From a checkpoint of a small class-conditioned image flow-matching model.
Data: 97500 training examples, 29.1 epochs.
Rows from block 5, named by matrix and row number. Rows with one number belong to one neuron. Each number is 200 + 40 x the weight over its row's rms, rounded and kept within 0 to 999. All counts start at 0. After the name is the row's rms in percent of the matrix's.
# gate: MLP gate (model.blocks.5.mlp.gate.weight, 768x192), inputs 0-191
# fc1: MLP up (model.blocks.5.mlp.fc1.weight, 768x192), inputs 0-191
# fc2: MLP down (model.blocks.5.mlp.fc2.weight, 192x768, transposed), outputs 0-191
gate.419,031,144,279,212,239,178,185,167,124,251,145,216,201,217,220,216,148,170,173,172,214,195,248,163,231,189,259,208,186,216,259,195,252,144,200,202,228,286,198,153,179,133,283,157,205,131,162,155,221,154,212,221,172,223,177,276,215,216,204,160,153,205,172,189,166,216,159,145,212,162,185,137,265,203,232,187,233,200,179,198,214,216,212,208,199,237,235,198,211,201,200,275,205,209,230,213,201,198,149,258,196,192,217,104,255,115,218,231,151,267,159,127,234,249,162,193,153,246,157,229,164,248,211,191,159,203,199,174,160,231,195,209,254,191,189,156,158,169,248,215,249,179,168,221,180,211,214,164,203,212,143,194,266,237,193,214,187,189,193,212,213,260,257,182,125,96,271,172,221,158,149,258,386,222,192,181,211,241,208,210,269,163,261,193,219,212,234,161,187,252,163,198,214
fc1.419,120,243,147,183,139,160,244,276,182,221,104,115,247,158,156,211,223,223,224,295,185,243,239,230,123,191,147,217,181,189,168,232,233,172,182,258,178,167,244,167,209,254,163,144,203,233,193,195,169,169,226,287,189,192,217,232,221,251,248,175,208,225,191,155,242,210,184,233,237,168,146,162,277,180,206,206,197,283,214,168,154,211,166,187,159,212,187,183,245,207,202,228,225,159,205,245,148,155,153,141,215,186,134,271,171,221,199,185,190,150,153,221,207,188,226,187,204,209,160,201,204,267,184,192,196,239,209,182,200,278,144,159,196,171,125,162,171,211,209,247,179,210,202,208,260,216,201,178,140,160,190,175,202,217,220,230,227,278,206,286,189,200,214,189,199,220,176,200,165,180,230,186,165,115,232,166,283,249,142,256,165,266,258,319,181,199,160,257,272,249,239,179,291
fc2.419,091,159,227,174,148,267,166,209,237,207,166,239,240,242,227,199,157,238,203,224,179,207,216,275,153,204,221,209,171,248,233,174,219,264,192,162,151,225,297,200,128,206,205,174,122,142,214,165,176,127,262,142,234,119,208,229,198,145,176,219,202,186,186,185,185,234,225,156,212,162,245,160,216,153,234,183,231,258,178,158,196,191,155,234,169,257,210,130,161,204,169,159,282,149,164,201,254,150,230,318,156,182,208,251,258,169,235,208,165,174,200,233,182,144,231,202,132,258,229,174,168,266,230,185,199,135,215,162,191,256,201,244,243,189,222,166,210,209,203,239,201,112,207,171,209,166,178,203,141,175,276,225,227,236,253,284,139,152,123,149,236,255,244,161,219,137,152,164,190,218,195,175,190,193,207,149,234,191,212,271,226,161,188,172,167,203,204,109,175,236,224,158,211
gate.420,074,198,261,211,214,150,174,167,227,181,238,210,220,236,192,205,175,165,178,259,220,190,219,281,147,163,193,204,204,196,165,252,189,294,216,244,206,183,234,202,191,277,225,246,241,290,133,106,210,232,242,194,233,221,274,218,164,167,221,210,128,175,195,191,199,189,177,255,217,122,249,102,173,269,214,156,186,219,209,159,176,232,142,205,111,178,217,172,251,173,191,160,216,134,223,234,190,239,205,259,118,161,173,183,112,165,231,209,214,214,161,116,197,204,248,223,189,217,210,209,186,201,200,220,249,211,212,273,206,221,307,279,227,219,184,211,130,191,212,147,196,203,183,221,219,229,193,204,148,113,327,190,196,175,163,221,193,209,274,177,256,183,180,191,198,209,129,180,157,198,188,170,154,126,189,250,169,219,199,205,248,180,188,254,253,186,181,237,163,144,149,212,199
fc1.420,069,212,212,217,196,248,208,188,146,183,183,162,216,223,217,266,289,183,158,129,225,183,286,159,236,174,218,257,195,220,139,189,183,157,179,171,208,177,175,241,220,219,126,120,176,159,249,331,229,146,184,99,195,168,145,211,184,212,256,187,233,208,239,167,142,161,299,181,158,179,196,163,208,174,158,179,212,164,208,237,184,211,240,199,214,228,125,220,184,196,172,183,232,263,143,226,227,153,159,110,249,214,144,211,213,154,173,166,174,174,222,265,128,215,216,163,177,146,198,240,147,244,208,197,176,188,188,202,158,230,222,105,164,233,205,229,298,192,215,221,222,204,212,200,134,187,174,244,258,252,175,242,181,155,231,140,102,229,178,226,228,176,149,233,215,236,194,278,221,196,214,185,244,255,233,156,173,203,234,218,166,248,203,148,177,202,148,149,224,237,168,209,249
fc2.420,079,161,175,216,171,142,221,214,200,205,124,195,218,192,220,168,243,214,197,154,193,203,173,261,105,212,186,257,193,225,192,262,232,121,173,229,208,206,213,189,206,220,229,153,159,259,159,293,203,211,211,197,224,177,300,195,166,219,186,223,114,178,173,150,147,188,193,183,171,160,187,172,226,147,220,184,209,220,189,234,215,242,280,154,133,233,285,187,214,224,230,162,188,263,174,188,170,136,242,114,110,160,171,236,142,167,266,191,200,179,250,306,172,217,194,198,184,186,217,236,214,199,191,184,149,177,172,192,202,197,332,128,204,211,186,201,253,258,194,217,212,183,180,224,199,230,191,238,122,113,128,230,219,281,165,196,177,195,166,228,226,204,227,253,237,164,149,154,229,162,155,200,207,180,178,133,196,206,198,212,233,117,201,130,227,201,126,246,227,129,194,193,191
gate.421,058,176,179,223,153,196,174,146,158,232,186,215,198,167,286,165,199,110,106,156,135,84,251,167,229,209,229,197,193,215,233,181,179,168,218,134,208,225,129,135,237,208,190,278,178,145,230,171,209,145,164,239,212,161,227,164,195,255,210,211,177,150,189,184,200,221,173,192,183,206,190,203,145,240,168,234,232,164,206,179,169,175,171,229,259,167,188,234,138,255,180,176,216,251,233,154,212,205,184,202,187,246,260,266,278,189,168,239,222,214,125,196,214,260,180,164,190,153,168,206,217,191,227,285,241,236,120,210,213,231,243,225,193,182,231,141,255,148,215,208,193,237,169,231,166,181,220,167,214,232,153,144,168,259,139,120,222,178,209,151,199,126,232,209,191,171,210,222,148,226,206,169,229,301,292,173,256,219,208,187,171,256,128,152,218,169,248,125,173,279,238,215,212
fc1.421,080,243,200,164,208,167,138,169,178,284,199,163,201,155,247,181,231,114,172,201,95,113,190,218,197,245,228,203,188,185,241,228,210,188,136,161,219,214,173,146,240,133,159,255,173,145,177,225,220,168,184,184,148,190,191,205,141,95,175,168,179,140,163,158,212,199,130,205,195,137,186,198,198,234,155,247,251,198,268,170,160,150,156,199,218,185,136,299,216,223,232,267,210,173,203,234,202,245,176,204,178,246,169,213,215,215,149,179,238,175,152,210,228,182,212,153,180,159,100,259,205,214,199,195,233,271,118,232,230,169,220,223,218,241,240,127,204,241,179,240,175,218,188,223,144,278,217,211,258,181,214,162,229,183,151,211,265,189,187,224,191,177,268,254,211,193,203,196,167,196,206,143,180,260,266,126,235,199,158,217,156,213,159,163,181,224,257,121,195,271,226,134,159
fc2.421,060,191,209,150,212,182,220,204,205,182,210,195,201,163,181,140,161,222,217,203,108,281,157,243,185,130,174,207,190,207,239,233,189,229,159,197,171,182,134,114,250,142,133,127,248,148,191,199,160,190,206,208,208,227,164,169,118,290,184,183,170,204,179,237,205,219,202,190,225,148,218,204,255,156,160,288,252,205,271,257,173,227,259,214,238,233,151,291,160,167,219,199,203,248,192,170,187,201,197,207,174,204,186,260,210,195,110,173,235,204,234,185,160,217,202,138,234,226,239,240,216,237,182,228,117,236,267,179,228,206,270,184,198,247,176,166,199,183,228,175,227,196,240,194,256,237,196,201,238,200,111,201,188,252,180,231,101,204,187,160,214,189,288,178,106,209,186,184,221,206,177,246,137,245,282,248,233,219,191,162,156,230,269,231,205,168,121,129,206,248,245,256,236
gate.422,100,162,214,225,190,263,171,233,194,149,193,284,235,197,161,217,152,272,242,118,249,180,210,154,254,155,187,162,172,209,269,162,203,100,165,208,142,170,192,181,269,187,251,162,148,239,150,181,217,209,238,191,92,171,173,214,197,194,241,258,181,147,209,233,198,211,200,166,232,156,202,201,149,197,247,183,166,160,166,118,190,228,249,254,186,180,182,158,239,234,267,171,220,200,233,145,190,180,265,213,221,181,200,182,236,174,191,230,182,182,244,243,259,224,230,205,212,181,240,193,240,269,157,231,259,233,202,224,249,195,193,162,169,201,243,258,121,205,145,151,201,201,209,127,202,188,180,140,149,227,276,197,182,231,248,218,169,234,222,234,230,226,199,205,228,220,246,198,181,262,182,116,187,212,143,263,190,237,171,271,203,209,175,145,279,140,303,229,106,157,178,175,246
fc1.422,055,250,160,202,272,184,230,191,224,182,266,234,181,212,159,179,232,163,202,233,192,240,209,172,176,220,235,207,261,177,159,250,247,178,253,189,214,180,120,222,155,195,195,185,180,156,210,277,164,138,178,217,244,177,214,192,180,159,164,210,214,243,248,237,217,177,177,167,178,199,202,232,209,227,148,199,201,156,177,268,240,197,147,140,243,159,233,341,157,180,163,266,222,155,195,317,188,217,204,223,182,161,114,202,140,236,227,157,206,164,204,156,97,194,108,218,199,205,184,267,188,233,245,115,167,200,230,176,152,170,196,230,196,152,141,158,284,218,281,220,175,175,206,227,142,195,242,174,269,203,145,234,174,168,179,215,224,190,166,228,211,229,218,203,157,214,236,144,251,159,219,237,202,234,233,184,283,231,235,229,245,115,272,246,196,241,174,216,224,165,216,142,239
fc2.422,093,165,164,264,259,251,201,181,196,213,244,165,224,209,235,226,239,141,162,260,204,237,206,148,232,226,209,207,248,175,283,163,228,242,178,203,226,201,217,178,256,194,228,249,218,225,149,250,170,225,155,193,130,209,164,209,214,211,110,261,220,220,230,176,196,204,249,218,182,145,197,177,230,206,280,158,173,235,165,279,202,175,147,102,162,184,198,101,249,176,268,146,213,223,173,257,189,193,251,173,220,173,213,219,277,223,186,241,225,197,167,150,130,171,157,196,191,178,175,201,222,267,272,210,151,236,201,215,226,219,212,256,191,222,117,279,267,220,260,256,198,237,197,257,193,237,229,209,136,187,155,209,188,262,246,167,232,182,171,216,217,175,134,195,255,177,235,184,214,139,172,267,245,191,150,123,170,183,179,240,194,210,265,246,250,249,120,250,282,174,193,204,202
gate.423,128,215,201,197,168,142,206,214,217,150,197,177,191,187,266,254,215,167,198,162,131,197,202,216,174,239,226,197,199,180,119,227,227,198,221,174,180,184,126,183,239,302,238,185,194,256,196,240,132,145,218,158,210,207,121,239,200,253,209,165,157,189,216,207,158,165,131,204,265,204,232,111,123,186,174,255,143,188,197,195,224,221,111,216,203,185,177,203,128,186,227,201,219,94,216,225,108,162,250,211,175,213,239,183,154,177,255,268,168,204,309,208,219,183,125,218,220,180,240,266,159,272,185,275,216,196,119,189,222,200,185,166,255,214,249,191,267,202,176,176,200,255,203,172,202,186,170,181,231,180,193,233,200,217,150,178,232,225,230,159,100,225,180,201,168,231,156,164,273,217,109,191,160,141,253,239,162,205,251,165,200,170,206,302,180,209,212,218,185,219,240,190,215
fc1.423,054,150,232,200,228,249,187,185,202,219,181,241,199,202,121,167,166,211,130,260,228,176,137,184,209,172,165,191,197,238,280,159,206,225,227,190,232,214,213,176,210,101,152,224,261,102,216,201,236,121,196,223,200,204,267,149,196,223,172,243,236,219,202,191,243,226,225,151,175,176,173,240,287,224,237,180,232,197,158,182,203,199,325,164,150,187,221,224,224,221,164,216,144,312,192,172,276,213,147,234,212,165,198,198,252,206,213,172,216,208,147,157,203,263,248,228,181,216,135,143,203,160,221,178,175,217,249,210,118,193,214,232,153,196,229,228,185,162,233,237,175,151,196,201,174,188,221,222,152,247,75,195,196,216,210,206,187,199,193,225,269,215,215,203,197,150,227,215,125,195,262,164,313,281,149,131,267,186,193,255,213,195,185,104,178,191,215,185,236,198,159,213,218
fc2.423,148,198,213,189,253,148,198,192,219,240,201,229,178,213,102,261,185,244,195,240,153,192,208,202,173,163,233,194,190,245,113,218,165,213,188,167,240,197,155,209,208,276,245,211,217,241,206,177,263,188,180,212,228,166,100,241,182,155,202,122,156,230,200,183,251,174,138,179,141,193,159,113,286,223,185,259,150,205,252,187,219,202,290,188,217,184,183,176,145,173,217,220,221,306,184,171,123,206,260,200,175,196,152,210,167,233,216,274,168,160,125,169,192,215,265,205,170,208,185,265,171,268,208,276,202,185,292,205,224,208,180,229,250,183,159,157,141,204,241,236,201,127,206,226,213,202,236,232,240,172,254,181,199,248,147,194,158,181,153,247,106,184,171,200,182,176,162,144,125,185,124,207,194,138,251,162,170,183,229,143,188,163,218,113,182,182,187,223,221,218,240,187,211
gate.424,100,261,201,180,124,292,190,220,246,168,244,111,236,249,142,204,213,182,183,205,142,207,281,189,221,128,243,277,226,168,268,247,155,266,182,191,232,169,215,218,160,249,183,159,177,207,151,238,187,106,254,176,159,215,168,151,169,217,183,236,146,234,167,124,168,195,235,220,191,240,164,213,233,217,197,135,214,216,233,203,251,213,197,180,187,245,262,169,200,204,181,126,220,168,232,190,158,135,213,104,246,216,191,199,198,166,202,206,174,216,241,190,205,155,252,137,158,145,233,167,216,247,207,193,149,210,128,167,253,199,184,181,226,220,148,231,222,178,260,228,159,181,127,117,214,234,226,167,163,240,220,254,234,200,131,181,212,145,203,276,237,175,238,257,196,173,217,219,188,200,193,147,200,208,149,124,158,188,261,230,234,242,129,197,225,223,179,259,229,182,106,230,237
fc1.424,034,186,200,221,140,276,258,273,211,182,222,179,155,258,209,173,237,196,260,202,159,252,237,230,201,180,181,295,221,178,216,233,214,207,217,265,169,287,259,203,150,231,238,202,204,227,189,174,234,297,239,261,186,221,226,169,176,246,204,198,204,155,176,229,220,130,192,262,189,196,158,181,165,189,235,157,135,131,200,176,201,188,207,196,268,151,202,227,223,217,194,202,256,199,180,175,158,260,207,176,235,216,251,190,189,246,206,237,170,217,257,214,182,145,178,115,226,197,225,104,255,172,180,217,233,225,210,143,253,146,219,187,188,265,190,187,176,172,232,158,227,194,202,129,209,201,198,186,180,193,343,191,211,214,230,84,313,178,233,256,171,241,199,233,213,271,116,178,179,216,188,223,93,187,174,209,149,192,241,213,211,207,205,149,250,190,221,188,162,226,191,196,134
fc2.424,078,168,215,208,130,136,199,197,230,177,232,133,172,157,154,202,178,162,218,201,253,212,134,203,208,121,130,257,226,144,146,167,180,250,202,275,204,189,185,152,243,167,221,172,190,224,228,227,194,261,263,191,198,196,215,272,237,234,156,172,249,208,229,148,147,184,169,219,176,153,153,178,187,238,225,240,186,204,197,211,135,220,201,190,222,208,116,243,213,185,235,244,221,152,223,200,227,149,171,98,153,142,217,162,194,164,201,183,214,235,243,215,210,156,258,267,169,177,223,239,193,145,224,181,159,194,155,217,167,194,219,167,214,217,158,181,219,159,243,219,140,166,245,138,209,142,217,142,267,152,219,227,181,190,263,188,217,146,200,281,126,167,159,265,229,179,188,156,177,213,193,139,221,197,238,88,243,204,122,189,162,98,131,170,181,235,170,145,208,232,304,225,184
gate.425,049,192,260,205,183,210,226,172,169,217,179,207,226,132,183,174,159,195,172,236,164,225,185,220,255,215,242,205,201,202,230,261,212,242,249,220,189,160,131,250,194,179,173,214,270,179,176,195,184,134,179,171,140,109,196,209,232,209,192,177,224,247,181,278,207,250,211,194,194,202,176,246,203,216,218,149,230,201,218,259,228,142,155,233,154,174,171,222,199,182,216,229,199,222,234,164,229,234,221,162,203,202,169,123,194,228,163,181,238,285,185,195,180,194,173,272,188,239,234,137,195,172,194,210,187,258,187,264,154,225,203,193,184,174,203,169,247,97,152,219,150,158,196,217,189,213,199,203,249,173,224,187,226,445,154,200,195,195,120,194,157,211,160,211,130,192,193,220,242,222,199,156,41,176,204,187,221,200,184,188,182,185,240,240,206,247,214,211,251,139,177,187,154
fc1.425,152,194,239,174,150,206,204,257,220,249,152,157,242,187,192,134,146,256,193,160,222,177,208,181,258,121,160,227,190,135,201,209,263,202,176,221,255,215,107,236,218,262,262,204,275,214,244,192,245,174,202,186,149,222,178,145,201,241,235,219,246,213,172,195,194,237,146,278,189,223,196,258,217,154,217,201,184,185,233,230,154,248,201,262,259,217,261,154,193,225,218,168,197,243,129,294,164,197,223,158,201,178,231,208,186,254,198,200,207,235,205,259,248,209,127,222,261,172,230,168,248,187,169,160,179,175,199,197,170,211,204,216,103,148,227,253,242,225,157,158,245,145,217,290,169,178,186,214,249,168,196,250,179,204,136,165,254,176,130,278,89,221,202,213,185,181,171,152,199,162,237,223,243,206,221,204,158,219,169,257,195,212,229,234,154,293,167,196,120,216,117,191,173
fc2.425,110,175,223,202,139,210,193,272,222,227,113,149,135,223,222,249,147,253,181,163,198,185,170,240,125,140,243,209,195,148,207,195,245,216,206,178,258,177,274,171,195,135,151,185,266,210,138,187,252,218,198,211,253,211,230,227,221,250,237,157,155,254,234,198,182,171,243,258,206,174,222,175,241,164,193,192,208,188,155,231,249,284,196,228,158,212,123,281,211,189,163,238,187,231,106,298,238,199,162,173,196,216,208,204,219,236,182,193,173,234,204,244,300,184,150,182,262,145,225,259,176,221,179,243,198,229,215,199,246,194,205,246,293,128,221,163,249,233,150,203,262,156,185,264,171,222,181,218,183,236,171,251,209,187,265,185,232,190,121,296,297,203,196,206,221,195,223,243,222,167,170,216,208,196,175,180,225,206,232,181,204,166,226,235,242,272,174,217,125,200,276,206,191
gate.426,160,180,317,213,219,166,173,278,161,297,203,161,213,146,303,164,165,174,220,189,190,236,178,272,179,183,172,225,244,175,181,176,230,242,145,167,200,266,259,172,209,231,234,221,200,232,229,197,184,272,147,209,162,186,222,194,214,229,187,107,168,89,146,192,266,200,205,239,204,239,176,246,197,237,154,264,250,193,117,167,212,189,252,235,237,207,233,164,224,229,200,144,188,168,199,153,244,182,226,143,159,214,240,213,229,205,239,190,199,179,174,178,206,214,168,182,221,187,139,215,189,79,201,289,108,246,158,167,253,191,150,226,180,235,189,164,155,162,146,168,177,226,208,216,195,211,182,196,233,194,192,198,238,229,179,164,217,225,182,152,239,194,269,161,240,158,148,264,175,255,246,195,182,110,171,197,159,220,196,206,160,305,224,160,182,209,214,175,205,268,210,194,149
fc1.426,151,271,142,193,194,218,216,149,215,157,199,218,204,273,231,213,228,221,175,206,256,161,193,154,308,234,175,122,155,184,183,224,177,135,238,210,222,165,138,266,221,162,172,201,217,137,163,174,162,175,202,228,214,172,227,246,200,185,159,312,193,207,235,214,164,229,170,138,145,225,214,208,235,225,234,184,129,221,255,240,209,201,191,163,176,219,176,271,214,209,235,323,193,204,242,302,226,214,119,205,254,231,219,226,218,179,143,264,232,270,139,193,170,192,185,200,169,217,237,197,221,284,262,175,261,192,243,270,189,166,207,191,241,172,198,227,239,201,199,251,273,195,195,212,205,143,223,148,190,226,229,160,186,200,210,162,200,133,249,210,229,198,162,247,191,229,220,131,191,113,127,214,193,255,186,174,253,211,226,142,231,198,163,277,231,179,112,179,238,197,217,250,223
fc2.426,109,118,129,242,167,191,195,115,218,150,182,243,216,123,182,176,187,198,171,219,153,173,172,235,92,214,206,122,155,168,205,169,194,142,204,160,217,165,250,106,158,273,219,167,217,233,267,156,165,212,242,205,193,187,177,166,178,161,136,103,198,264,169,237,180,168,243,143,169,173,200,208,239,180,124,213,250,214,115,224,198,182,162,186,225,216,223,120,191,171,170,75,220,207,258,264,204,237,264,233,138,218,244,190,181,184,278,150,162,299,155,195,166,183,196,180,166,202,240,193,203,113,239,217,246,191,242,126,222,237,192,193,174,190,209,187,210,200,192,247,235,190,214,207,203,237,251,184,194,187,268,172,188,192,208,211,219,130,217,248,192,231,221,264,209,212,167,230,196,141,247,219,183,136,196,171,154,218,187,240,151,238,175,243,202,184,156,213,246,227,178,250,191
gate.427,085,256,244,230,138,191,167,171,252,125,216,203,289,188,231,155,166,205,136,200,195,229,172,194,235,119,247,146,191,255,168,172,231,214,214,173,208,139,170,186,165,216,197,206,210,251,230,155,192,200,147,135,200,219,254,180,170,233,174,146,158,165,192,189,170,129,178,245,144,193,196,233,251,231,205,190,228,182,201,317,237,246,229,107,115,216,243,153,162,84,158,253,149,202,222,205,228,230,231,185,228,202,170,160,187,182,248,181,245,153,174,155,252,185,183,267,143,194,215,202,210,174,235,275,131,213,284,197,227,181,253,227,215,211,172,245,192,174,218,297,230,223,198,254,205,140,203,176,217,199,216,257,273,165,248,165,213,198,253,201,142,143,186,163,172,293,171,264,172,173,166,205,167,188,204,173,233,191,242,266,257,223,177,211,155,172,183,221,176,179,159,144,195
fc1.427,052,223,201,183,163,197,247,188,214,123,175,159,240,244,214,217,272,190,156,190,130,203,195,182,211,118,169,157,193,226,205,209,266,199,276,221,257,141,189,243,105,220,173,179,181,172,225,98,192,287,171,199,228,207,224,141,201,241,156,149,215,218,148,191,137,252,217,234,222,174,180,220,224,218,200,203,228,133,259,236,280,202,224,180,158,239,202,157,198,77,148,244,123,213,208,165,234,174,189,185,197,185,129,129,204,104,178,198,212,227,198,195,238,164,205,231,188,246,230,164,234,192,212,251,160,200,219,217,226,236,171,205,197,191,194,216,162,155,205,254,184,178,242,195,167,187,155,230,157,233,258,245,236,243,286,215,177,228,320,187,170,111,220,179,262,219,156,239,179,174,158,259,106,168,179,235,226,179,215,239,185,235,192,277,192,223,178,181,165,237,226,165,160
fc2.427,073,150,189,179,82,254,201,156,220,193,193,190,112,167,208,241,239,183,150,208,193,191,199,203,191,150,186,168,200,229,177,194,201,231,180,215,267,219,220,230,238,183,264,181,186,145,203,190,171,208,234,115,212,137,162,265,163,232,178,221,191,214,216,203,201,246,222,198,143,224,243,164,177,148,215,196,136,180,176,310,154,232,199,151,260,283,118,242,207,179,257,183,234,194,237,265,212,204,179,172,194,270,191,299,187,193,129,245,158,165,197,140,193,227,211,171,114,197,198,203,217,206,187,176,172,200,284,215,162,256,198,211,179,213,172,115,179,157,218,280,250,233,225,250,176,187,218,171,163,160,175,232,149,160,145,140,187,196,266,200,246,248,181,131,235,283,267,196,190,152,225,268,205,209,209,185,195,176,194,113,139,226,194,239,267,162,158,190,179,244,162,148,229
gate.428,064,177,209,181,234,190,176,156,191,158,201,287,181,182,133,111,205,178,164,222,230,203,279,209,231,184,284,179,179,224,181,252,221,184,274,204,194,189,225,146,250,262,255,279,205,210,224,201,117,208,234,189,204,235,190,243,166,213,236,239,165,264,210,205,201,239,244,159,190,189,159,177,213,210,280,191,199,277,135,194,167,243,220,201,162,223,158,199,131,170,162,169,173,133,190,149,167,176,168,169,209,202,237,134,231,226,216,193,176,205,148,152,270,190,211,280,237,202,204,269,181,228,152,204,208,234,236,136,221,270,220,203,179,159,225,202,253,174,270,138,227,192,210,177,181,121,237,230,226,198,269,201,176,205,168,189,236,213,175,200,186,240,184,205,97,196,249,219,160,141,193,224,82,222,252,236,249,220,219,181,228,188,175,236,237,181,199,350,212,184,259,143,226
fc1.428,120,169,208,205,217,173,249,175,189,155,160,245,148,160,174,115,188,109,235,172,140,188,201,208,267,178,184,161,254,236,185,163,221,185,197,154,260,213,227,217,214,253,199,283,286,180,272,148,75,162,159,163,246,189,157,198,196,179,223,241,231,182,131,160,206,132,225,205,171,222,201,190,167,207,220,176,214,139,213,168,159,167,134,183,163,246,124,185,286,178,206,211,148,135,178,153,174,276,223,162,179,221,262,232,254,193,194,131,200,228,178,194,211,172,170,191,207,181,178,206,169,280,147,162,177,251,153,173,219,197,259,276,179,269,216,169,231,228,189,139,170,158,173,181,156,161,205,182,186,226,214,242,241,218,228,155,234,241,274,191,195,229,245,193,222,230,278,151,221,180,188,217,175,233,234,235,258,147,103,193,231,228,180,167,204,175,195,246,239,245,291,171,214
fc2.428,098,225,155,208,227,200,222,159,194,178,177,244,273,212,163,266,167,113,244,168,219,191,181,184,131,218,177,186,231,244,189,211,254,203,182,226,196,201,180,172,194,146,202,295,275,229,119,136,96,225,176,184,201,167,233,206,224,196,249,175,155,185,253,152,196,264,211,224,151,197,176,244,164,218,169,202,203,235,206,188,222,249,128,154,240,234,290,193,127,221,194,155,240,122,180,162,258,267,182,177,165,193,224,228,157,189,211,277,222,166,153,195,220,157,162,192,207,220,166,173,220,107,127,265,162,166,150,222,167,185,185,277,213,249,191,212,245,276,226,132,166,170,187,171,180,226,212,194,219,185,219,236,137,244,189,179,238,256,236,211,176,247,206,193,167,220,117,253,226,162,191,220,211,150,178,212,147,123,282,208,166,193,221,157,192,181,192,142,240,138,116,146,213
gate.429,060,197,119,249,188,221,243,145,245,198,157,172,184,176,179,164,213,163,145,246,224,147,215,234,148,161,198,271,225,149,183,161,157,223,205,191,240,192,222,219,118,229,117,92,233,225,182,256,229,221,190,150,215,176,218,147,171,210,223,160,146,198,183,177,183,209,285,236,176,168,255,165,165,229,205,257,213,189,268,219,213,195,162,209,174,167,263,113,190,215,173,180,222,301,225,156,242,265,217,194,147,227,247,158,234,154,212,139,195,259,241,242,158,209,178,242,153,174,152,260,142,157,219,175,231,205,147,228,245,167,203,219,203,208,163,138,218,213,197,224,177,195,162,216,201,150,182,230,157,227,245,162,147,170,148,197,236,126,167,173,212,106,185,129,272,262,194,125,241,289,268,188,211,206,191,285,225,191,217,195,201,148,183,213,203,131,206,231,202,159,189,242,237
fc1.429,061,234,197,186,128,199,168,213,243,210,150,162,137,188,230,192,159,232,201,235,208,193,179,109,193,233,193,218,193,250,240,248,194,102,240,145,174,253,169,235,253,200,210,217,234,163,226,210,234,210,189,193,281,276,180,136,233,249,214,138,186,207,209,201,144,256,165,205,232,245,274,210,153,233,177,205,228,221,188,165,218,214,110,182,288,213,221,246,212,235,142,163,258,278,234,234,172,207,206,164,151,149,150,245,250,194,213,272,175,207,151,252,190,250,208,230,218,254,240,193,273,254,210,149,213,168,212,150,201,221,215,257,225,168,167,211,154,119,189,136,236,174,207,223,253,189,203,173,133,217,157,184,152,244,186,236,229,205,180,97,230,210,181,139,236,102,255,246,194,189,159,231,217,210,187,131,192,199,142,248,205,185,297,202,163,202,206,194,192,218,285,220,248
fc2.429,048,187,208,174,294,195,230,199,93,162,243,177,186,219,148,213,201,158,319,182,251,211,180,106,176,159,204,211,262,207,289,194,135,232,176,183,166,162,132,242,222,188,178,163,179,142,164,182,209,261,193,236,264,158,222,169,223,155,241,189,175,274,246,186,191,167,273,183,182,168,156,257,245,215,203,236,234,163,206,206,164,186,256,233,220,233,269,205,187,225,202,203,228,188,196,194,175,258,218,219,163,193,160,201,254,197,298,223,173,179,242,156,224,144,168,265,186,242,209,209,269,226,149,167,182,266,180,241,207,216,194,180,162,167,249,128,173,225,241,186,117,171,129,253,137,155,172,218,173,198,154,183,140,140,143,175,177,233,153,246,220,221,187,255,177,237,235,165,212,154,225,238,197,234,200,266,293,235,205,246,227,182,182,205,185,279,235,250,192,153,208,187,199
gate.430,096,248,212,207,151,205,223,212,189,161,138,185,185,157,178,203,124,277,196,278,149,168,194,139,184,300,180,234,196,206,160,206,242,263,213,222,250,338,204,207,247,228,229,234,153,138,182,189,104,174,200,211,200,135,252,110,183,229,260,226,241,228,221,205,208,266,287,132,210,215,235,215,149,177,169,196,223,157,175,198,237,132,193,188,266,222,233,276,203,141,250,158,175,235,190,250,196,198,256,235,187,155,245,216,264,169,196,253,163,255,158,211,220,243,220,182,161,276,153,235,198,224,204,211,175,173,246,182,195,241,124,178,204,194,130,208,238,192,161,208,189,189,205,115,207,166,205,247,175,309,226,213,141,187,158,172,214,203,165,172,195,238,237,204,200,229,257,204,276,201,202,214,152,208,196,213,223,181,150,172,162,192,153,251,244,245,159,203,191,163,234,158,212
fc1.430,071,212,241,178,194,235,245,150,184,117,180,285,167,187,209,207,159,271,177,203,223,133,179,137,222,333,214,212,107,207,186,239,229,164,174,204,219,255,219,146,232,224,243,186,219,143,165,202,161,164,238,240,194,162,210,190,202,217,266,209,181,229,248,223,237,253,230,161,192,190,297,187,220,196,180,231,164,154,163,201,291,226,158,179,218,201,154,205,169,170,252,189,189,204,195,262,156,173,208,212,118,150,214,164,248,255,136,176,150,166,92,152,179,165,183,215,181,190,169,229,240,188,243,223,122,228,256,104,227,209,212,245,222,198,210,186,214,148,238,171,285,157,179,175,237,210,193,159,179,323,220,201,207,192,138,220,163,202,144,195,219,242,259,224,199,259,267,218,243,195,179,125,190,249,190,204,226,214,172,184,212,146,234,236,200,228,193,259,233,183,237,170,232
fc2.430,073,262,131,212,142,149,268,233,163,194,239,225,254,214,206,236,204,223,149,202,199,128,227,286,196,260,232,214,163,228,217,288,218,193,243,218,231,188,214,183,229,200,192,219,208,294,175,153,181,275,193,197,215,127,195,298,220,199,258,207,220,158,176,227,196,140,117,229,221,156,210,188,150,171,225,142,202,227,172,163,243,241,233,176,173,224,163,176,198,269,255,198,169,233,215,225,153,186,204,208,252,187,209,209,188,182,279,207,216,236,207,233,208,220,144,229,182,278,170,187,179,184,168,215,248,151,194,260,169,131,307,166,172,218,202,220,259,168,156,210,191,179,302,147,194,257,122,271,171,161,231,223,207,202,219,137,112,150,175,163,148,172,142,170,195,185,159,198,299,197,216,149,233,204,211,192,172,195,212,157,222,170,148,180,232,151,182,196,189,199,148,201,293